{"arch": "transformer", "model": "self-supervised audio encoder (BEST-RQ)", "dataset": "simulated modem signals in the audio band", "train_examples": 78125, "n_mels": 40, "hop_length": 160, "input": "log_mel", "win_length": 400, "codebook_size": 1024, "mask_prob": 0.05, "norm": "layernorm", "norm_position": "post", "hidden_act": "relu", "head_dim": 32, "fused_qkv": false, "bias": "all", "qk_norm": true, "parallel_block": false, "moe": "top_k", "num_experts": 8, "moe_every": 1, "expert_mlp_ratio": 0.5, "experts_per_token": 2, "shared_expert": false, "subsampling": 4, "layers": 16, "width": 320, "positions": "learned", "residual_init": "none", "optimizer": "soap", "beta2": 0.99, "learning_rate": 0.0024, "beta1": 0.9, "shampoo_beta": 0.99, "eps": 1e-08, "precondition_frequency": 16, "max_precond_dim": 512, "one_sided": false, "adamw_lr_other_params": 0.001, "max_grad_norm": 1.0, "ema_decay": 0.999, "max_steps": 3400, "batch_size": 64, "epochs": 2.8, "lr_schedule": "linear", "final_lr_fraction": 0.05, "warmup_steps": 170, "weight_decay": 0.4, "adamw_weight_decay_other_params": 0.01}
Rows from block 7, named by matrix and row number. Rows with one number belong to one attention dimension. Each number is 500 + 50 x the weight over its row's rms, rounded and kept within 0 to 999. All counts start at 0. Numbers have three digits each. After the name is the row's rms in percent of the matrix's.
# q: attention query (model.blocks.7.attn.q.weight, 320x320), inputs 0-159
# k: attention key (model.blocks.7.attn.k.weight, 320x320), inputs 0-159
q.86 102:460516478474487430501530485472486578624466503510476394451398507526424459570525461480463526462455506586502592489592520505488527508517498478576516441439557440531545542525507453494499479510522447343516638385589566516423443478527431488451578512430521541575531549452530552539478420457463488491531522566577448494541506530549433479516525608579463510557478485426510488560469435546444481461473629460484470511550522552449537443433486487513492538506527534521429545443557453560466488513508558
q.87 099:471471538523458464498531466414512529581485487511497403543571443424467546447536507399501481442516412501402531602416574494476489598532569451532459529545557502500429562516477502524422479517523380519544453549548509552549527463557520436501548360514559436557457434543489474500482614590583496496466530522432553443534522480520503464435455412437471536503447603552514519493647359424501552500480441559514523527530484555470423576498414518488412477452507507338503485501498568463579568462449456
q.88 093:502467514532465465532515542577500477471485578456443470553505448611484478481434551484513503468528527539524492540493549522542516592585461477527424587493533499544497481463496540541402450505531451627505490502521541517475580505490443475486474522595439580434473517548500455474497486382601623458545488513446461544385493501502536487492526443468382528476515471500374487555502467508537533426556506532412461531533393606522538406458516532553514506498495442575537478456527489523514478412597586
q.89 102:525570516434508501495495573466476530445489561459505563423506439508456451477431543526456503482519563515530506455448570554495474478568478451495486536519530482525537498412515528450473580580532530480502456458516434518519446477457469480458587433518488453490473443513485492580480468459411500477407548509504438543532535486588471480532477613508427509526531445489429511535508471502429471481544466539604443434591514580566509459461452497457561457540574529444492497419528482579547501484488542
q.90 098:548427516514600506527501531513530577491493511514565511502388549496542506536463502443587585434529396465516529492601520513558472515505559528508600564448497526458426492522491477557425555410508502439479487497526443393499504523461524472521508552447477480458416552520511457517465519506574509435459540472486428565467585540576458478491587456548504588433499536498509555477582468590582542437497486475482505545484470379535482539586402498479486568575571638405453533554526543532483450546593437
q.91 093:398471524476471497447581549572530559515527461396548511518503563482458524569548458467573449529468380467462523460501445557510528424451519553532451448414480526523622495515588465433491575501463559482569415504594392560493429556512567482487494490599417420507513522469527457532528454532465511546609417424489468489525513472526487541496556481569503510430430555512468492501492474491514506511457547551563631494482401450570579489552484528481461473528470543539466469519523404388491372613506458
q.92 100:539428513419593574458548480530476443507485437487440515526553459455532576475528485476483483588516520440438434472419432474528485554426524547526484599505477505431528495514451603471511525496485541497572513542465523525484629476512520477591429498477513555509534554588508462455581484481461526580507545506476498462503592568524505579404469431456351401431494538520513521516570547468457529506491461441478545444447512505552410502497481460479515517567535465564560530453508504669470529513525514
q.93 086:421590489485479475473462555516501498459522553550543444474485593420414436504527503503531427460487476416434458530424521503452371487464531543494461548501495508480594474524566460540602507545540541463495441531470487440506564452567513504572450470479492541555584527572560510562606435511513505471586503503429560504531501543436573446450561501539488480632445403511490532453473606466461519566501576530559458485444549484548560510549479583488510452547441451590422448517574426482534383525359462
q.94 096:599461530500461476427419426597386480546544572546510511541580458382602389511487509549492553512495478479564510512456545573500520532545442546413473538544494416484474457456440544449509414426445507442504529511463408470539588521480430537454493459521482461508493499519490569468557444486455549463442498577568526560430568565524542504500430423537491442520440541389475537516504524512593567455631465464459523514463508472423404534578387475556413400452506506488555515486502454516565553466543464
q.95 097:518409503496593610516557474568429472485511485560520521509471502465510557529441459500511468460552566494480470546557491527525486410524441463536524521513435472440486541508482551473517535534464540484477471583518460509630443494479502482521499553481465560578453427477452456444391391390476494542437441526557505484435501429487434526400450502503505492500443513503548554524531534506537447485547427543516499550472484529455501447556557575477385506536525520482421508535470579533513462371441440
q.96 107:540548516456565611608497479500483447458554479481514568499519539436491523560470616508540433444425502513447514559541501553487461564508498535535526499569511498492533567451488492539515477491496523469557461471505602528511478452561466485461515436480544390394500552426498519532462404538464520542562562598475513529487526567520518486543510527483441490521481463516465392473525527489566504414444591526440517464574407489529571511425550476420616500448570571451556472395510462535481515522638568
q.97 103:488562557602469515472531465332552503615501545469560574453493460407447480510554451615413529500500509538555439551489500530514397533468538476590530456569546535555483479392499531546436475485565543510552469519492606560469422596474456473506589421534448563478476604502507527502513457508461565474484522449447534510471577514434498560386528512473449481549442570481454385568466531563508571568563546505609517426463510547488517482473451420485461401450556542516413509439500492551425499483495527
q.98 110:542545535448478534467475439523481474449523499552533613598419497497433499485505549490456476421503511528398494511486447535539508513520419543439538544513539587434518499499511423450558609489550576547424432534487520499628491446470540434540509444499518398553455484476505565518482532477540563490472378504518499561582509466380482469512590504480540490524534524566477566542441503522508438531472471517497444452522540539457572535529575387519477496409495524479475509469493512441525526483393479
q.99 102:473473490421494540496522603550403442563508512571596478494468529580450441507482481480519477490480515540439504476538482484488410498552390498547511511469543483553496473507456501574587493496524481494562405477490459479457479489577531598526488559498465465593490486498536456539492487604422591558557476521428620492539460464458510594513513489481405525469467442457535494486519466459530483525574545381419582447464518530524444498477548541553535634481472451524494498465439635562483490486554553
q.100 111:537561465479603455549440480464480522585493445528540551494534496526548572587434438425642454510481459533456550620469511508485512485459556459509531612554521538512506547473489551498502544515576536539460524529572487550461475454451543506515563489492483564537469444567512552494550422537493582572596570517527460513536485586478471489488510487517432455414440494480532472483530372489443480549524466511550598448461483481385424392499471451485389495502485492537522445487423450506464469397452548
q.101 105:486477521507463481507574495540527511550550465461522432545542471450456509536448340552437404546515405557489510492471505519480526531352624557540517429425484520499507529535462529511583563426505437531500579556496440571534505440467518520449477514615413462464533535516523541546451556542532531444485505459601591480449515380462480471547458517570519409525570498485426514410493454557505475489519521556498559493532451450451490544519461519499551478508463507521525448488450564573524464509514531
q.102 102:501514519548523466549491588433475447474509480563454509531582536537541556440518492532482433499449510548546526485491449491418524516521530468569560386503484516409430578454464403485517555564534573603516544456479503473450545499482539548579461442454445491508498493506458531573427550521459487499489550513473549514611425505532488509464496556436463465495590487515465603557520466579581493501416530563511492403529471599487533577476484518460439435448629462565546485476450463411517455478501555
q.103 098:379548490472493552449595435565503495531500609462520555430469451507548453534418386517546420529500506424492504509521476502480479458476485505466492514520540489561566493451608470378463460613565513486574446530497414496558549520516477495588465552529530538504538436450528467541524445509544444511497455461481456480501556512344424467545579407558506473429577434548495555438482544503599497518447462469517500550500500457453488495546537501464560581453534515361532474523563500490582473502522483
q.104 108:495492534543483509505518491490516514522504479475421572498481481545551514549503524588460537639388473540487595474451570527625509509532544424537541547464485500553444480565483538474552410499534456380394461481490448527532471459485645519534468529538499457480558548528454508477499441484540467464454481429552371492441448574519483432547497506513599468547519423475481493549524540477466506495513491510587461371403571464524479498450449535467433536551499507414463422529460495500534396484574524
k.86 099:585475503538474518407547476501454460498468576531506516488505441521516489445508510392618401459505459503562612508567452629523490329477489510585474489578554519479517449562495408430490537512434516573496528534440563448544455509460561525541383534534528552469488417607480499499477512467497539530516507532550401572469438433580515475533497502431442482487507429458531494497535582457559549528539457535515451413403579476495557526412577519542475512507500455528465445442558483490532505455518491
k.87 098:482428481473453516505369509584469512515558486602461511495501505552542481548501451565406587551431555471454507456520529512471460637432468457482408439588553499517500546441426517516555517496459528544533494392566501569550526522518471492486548462447481499516568565513457559521467441458538463540494453473447551509541524505520417467556467543473535577477475401529421489526538575461468530530477499459492429531502558545540451438585533570469478496570513448535536480504470466518387435550498467
k.88 093:599534602499475454542527501499432518539515571534421457500453587475518483463465459521484527601534506516563560496473491443473420526518493529537476474420393577409369466509467424591515519452524491609621548478497537400547603448418493488433554547471529427491473493494555452458505487538475622481481472493572598541426478553541465529497538479492466507579489501565510522530483494551418571462506543471455449463502509509552541493424454515468464444452536517410463598526505424573522474410472479
k.89 100:486553553511425510589437517544562536489519475586568487565456487521531475559489480507571487475439435523474520533498461523461512504460538453592596471446559545544559495505514515518454502510534449546333445548532493429566504561512472538483454497463497512457509469435549455468525401406590504514472478559557580448532472479585482551437514491474381484489455475588565439506495442509553438488456442571573566430460591465500541570561520508554513545429497419485500550556567444434441481450481477
k.90 105:544400473433534482407615546468455504472522526556511428408419490441564505527475410565439564562550540550672437493477602550552446526577437582468578501523447445468573516490565539430552478483447566498551429484566496530478448522437468491435512493593574457480516407527488473433489605509460523467475515461479397491478552474538427471553481520531499496479522459576587562480532436542456420496466542467484484556491479584484500540610516609516470530548486474438561480500541559498454510539512484
k.91 097:554460492518455495520501488411461473506488576512550558461495407575518486430463399439516540531550558471440523462516531454494386493465482581565428486529445444414427462495500429469479544536493484467551473423456451532504459501501559489591449463514508609543571462550557486502538511484561550536487569524510475458511508519457560526504550591493629477508507486556440458518445591506491494469557577514510514510470500524432496462531452515543458553562496500512484481502555488421542564490536536
k.92 100:578419489496520514482530515426446524480494578477450574586573554564424562569462584528507509568461521577504549560498532464510565490483477415490484464401546580483455482459371565501550462563516451474506478491574459452483530472523448442468500486512502495506567504514539482555511517365528516508408408490392541469546572437476544574466490593457532541561534503607422461434433503484538466577501533439553450504496437577432553521472461449549512502632516414477509579533474503543455507501487475
k.93 094:498610535538371448336478513522568397510488358508441497410474567518425453451532500475511417418495563408484553502548403514453542531471520528473414588574452589485478523554579471493487459511490501394526493458517444535536483580428484469531495477432506444537466507548541490462539525490491491434494551398413478480526424470473544494490472591496549590465501443532349525523579545484509497561460536522593471505479480434514538607520445502608522529483524482522495522468505520487563486565442486
k.94 102:513526510449537486506563466444423466430498484482413538589492503454535456482452514444538515527516543479544486468463460580508419568443507450434495488502533479525429376429447516502425589505456432532544568429568499465559572485404474551454404504533421564599486578578505586458478471536463447538529516582470454508496508523497448544486574531520464544487468543538527556418505543524585524547446478438507465400419419536505484537556444658539463621565464495528490501513480495567497490463560487
k.95 098:501418436499529509499434457483558550460491498347562542513522457496528479458461419436518487447482482519540529529511504567577554484533510510495450453498496562438465335504434485485386576524454507550539432626540591516465494415507573524441457417508450420633480426497489529463552575517514436507545421534485467526468487469469535504548570499530459409470508520395571586582424406504485476524516569511496503484516540501446466496518474573534449441413488494573517406504488485540451532472411516
k.96 101:409517494550542497476650565538395552384532517526516494547513597476571518431465460434518416466436506484492429457445552483526491533578503446431458340509392533518537493547497498529587625483499614494520540470454526494505534387430493516499586504539457520558535580519493521481524468500486540478498525548566500586425606435487459443498411445532546513389544528574535550553559436517589459491545452425509492426532431447518486510492546549346539482552324449574489501530564457554562482404483488
k.97 099:496497437493451372437406439571550447554526525466429461412487497538562501484525465510435454465525498508580581586590473491503545498425516415558502481535486476372535474429551414441563466529521482484488490521517433474440469582495573400428497520482491410520560468471437462553488527503503592521491456450431487542496447482454504449461423476523463512539513531522479499467431607511508514496452539460457511546534458475526561525463525495480500471570492430473431334504439622407550486532447517
k.98 099:497560561520395453425513401533410553467473544483517430436488523442473444464572412460499408459475419498497447494495494474505578474499490452592499462527496458530584492494553558419474486397544468449463471425467562477502484534532459443449536512451456476524545419480470568439658484516481539575619517463442454511528421495526463428486543517471414591431524576489512574557450523534549593571439447483471534546577430492450436564514543498418454580401513532502447539605549474499466510442527538
k.99 097:539521379513587546526548553527512587569403657463541470554549423518461560520437538486490425568473523424518483375507501467496497525559481490481469475454495494444515428454541508466515536598465583580508460511334502486575501584479444438458504456571467449550505511511480478441504510656447430471521402492517508451508541531566537484433483471489453410593459476484524553552526509545510496483527559418555577493530491517402491522520491441518494486576449554548543444529468541544482521456533545
k.100 108:588525507447577546527465555466581459473599448509540600512494454518466572433567528444481486552508484430484489428575530573476508468458534479495519425498490519494478420517578524492459375417397519479464639472502490528503521494480452498539592487483521440545524470524490455484426549510470482514491546344498583458565538402565460508610550602552514488467462474512542457437550495429572464552478450514527471514406625410502567526497579441522522530516457459568557410563476569512485534477557441
k.101 112:516494529498476495552402411410432450513478536506558480407510502486498466507518470433453549519457477479459559486446523536601566592408462541452547420510507506492575439456496500544573520527513500439418487557385472439443505500622438367491479537478525484491540543493483503532522492476491490511521445488529558464527465394408589481566577417512478412621547505433558458579489503480434468485543481520521439530502540474444512535499475516495567494529449488545500462438469532448562536617505462
k.102 101:469526468410479612557476493553480530455486457520421516460482479454487454519562528363470459395450478479568511438490573549492519512529481476508570403483468487467514511405602465607444297472547518493498519495521529532502502491460502594442480487567629463477538401407528575482519531515547465639427553453380513465485417524492465524605511459552560458452560442534586423519497414521546553526515509524530449451436582438532501515496478461482555531515477455501490507505535551540510449485482531
k.103 109:430506489488595481530476497501502561481561564580571517489450574572417546540472501516483511503491539544514557440424479394509539583490472586480564429497549555496422586472462484520529626518499450458412448470527557483562610515508551494377448481508495490503460468558515477544468511490578363486496464508428505489461475517480497477497561477495461511469519481481471513571496591427453512567511458532574427451598519505509474431505528472427512468557529524533454492576465460512522497500400587
k.104 106:619452548500467542531446470457482441488506620554460501444474515510490498505504447476554482514426575498463572551527493452535491462554466593499630494434482559533481516465436558470451476535537429442397482455519478509399518516559513539576521560446518457402498459530419399495527526411524500535552492520392487508548518569557506413448651518485548535437562452390490486451427443517502503511555484598514466488497547479529539414533410548467469566498514446471490539551467412548630582468498463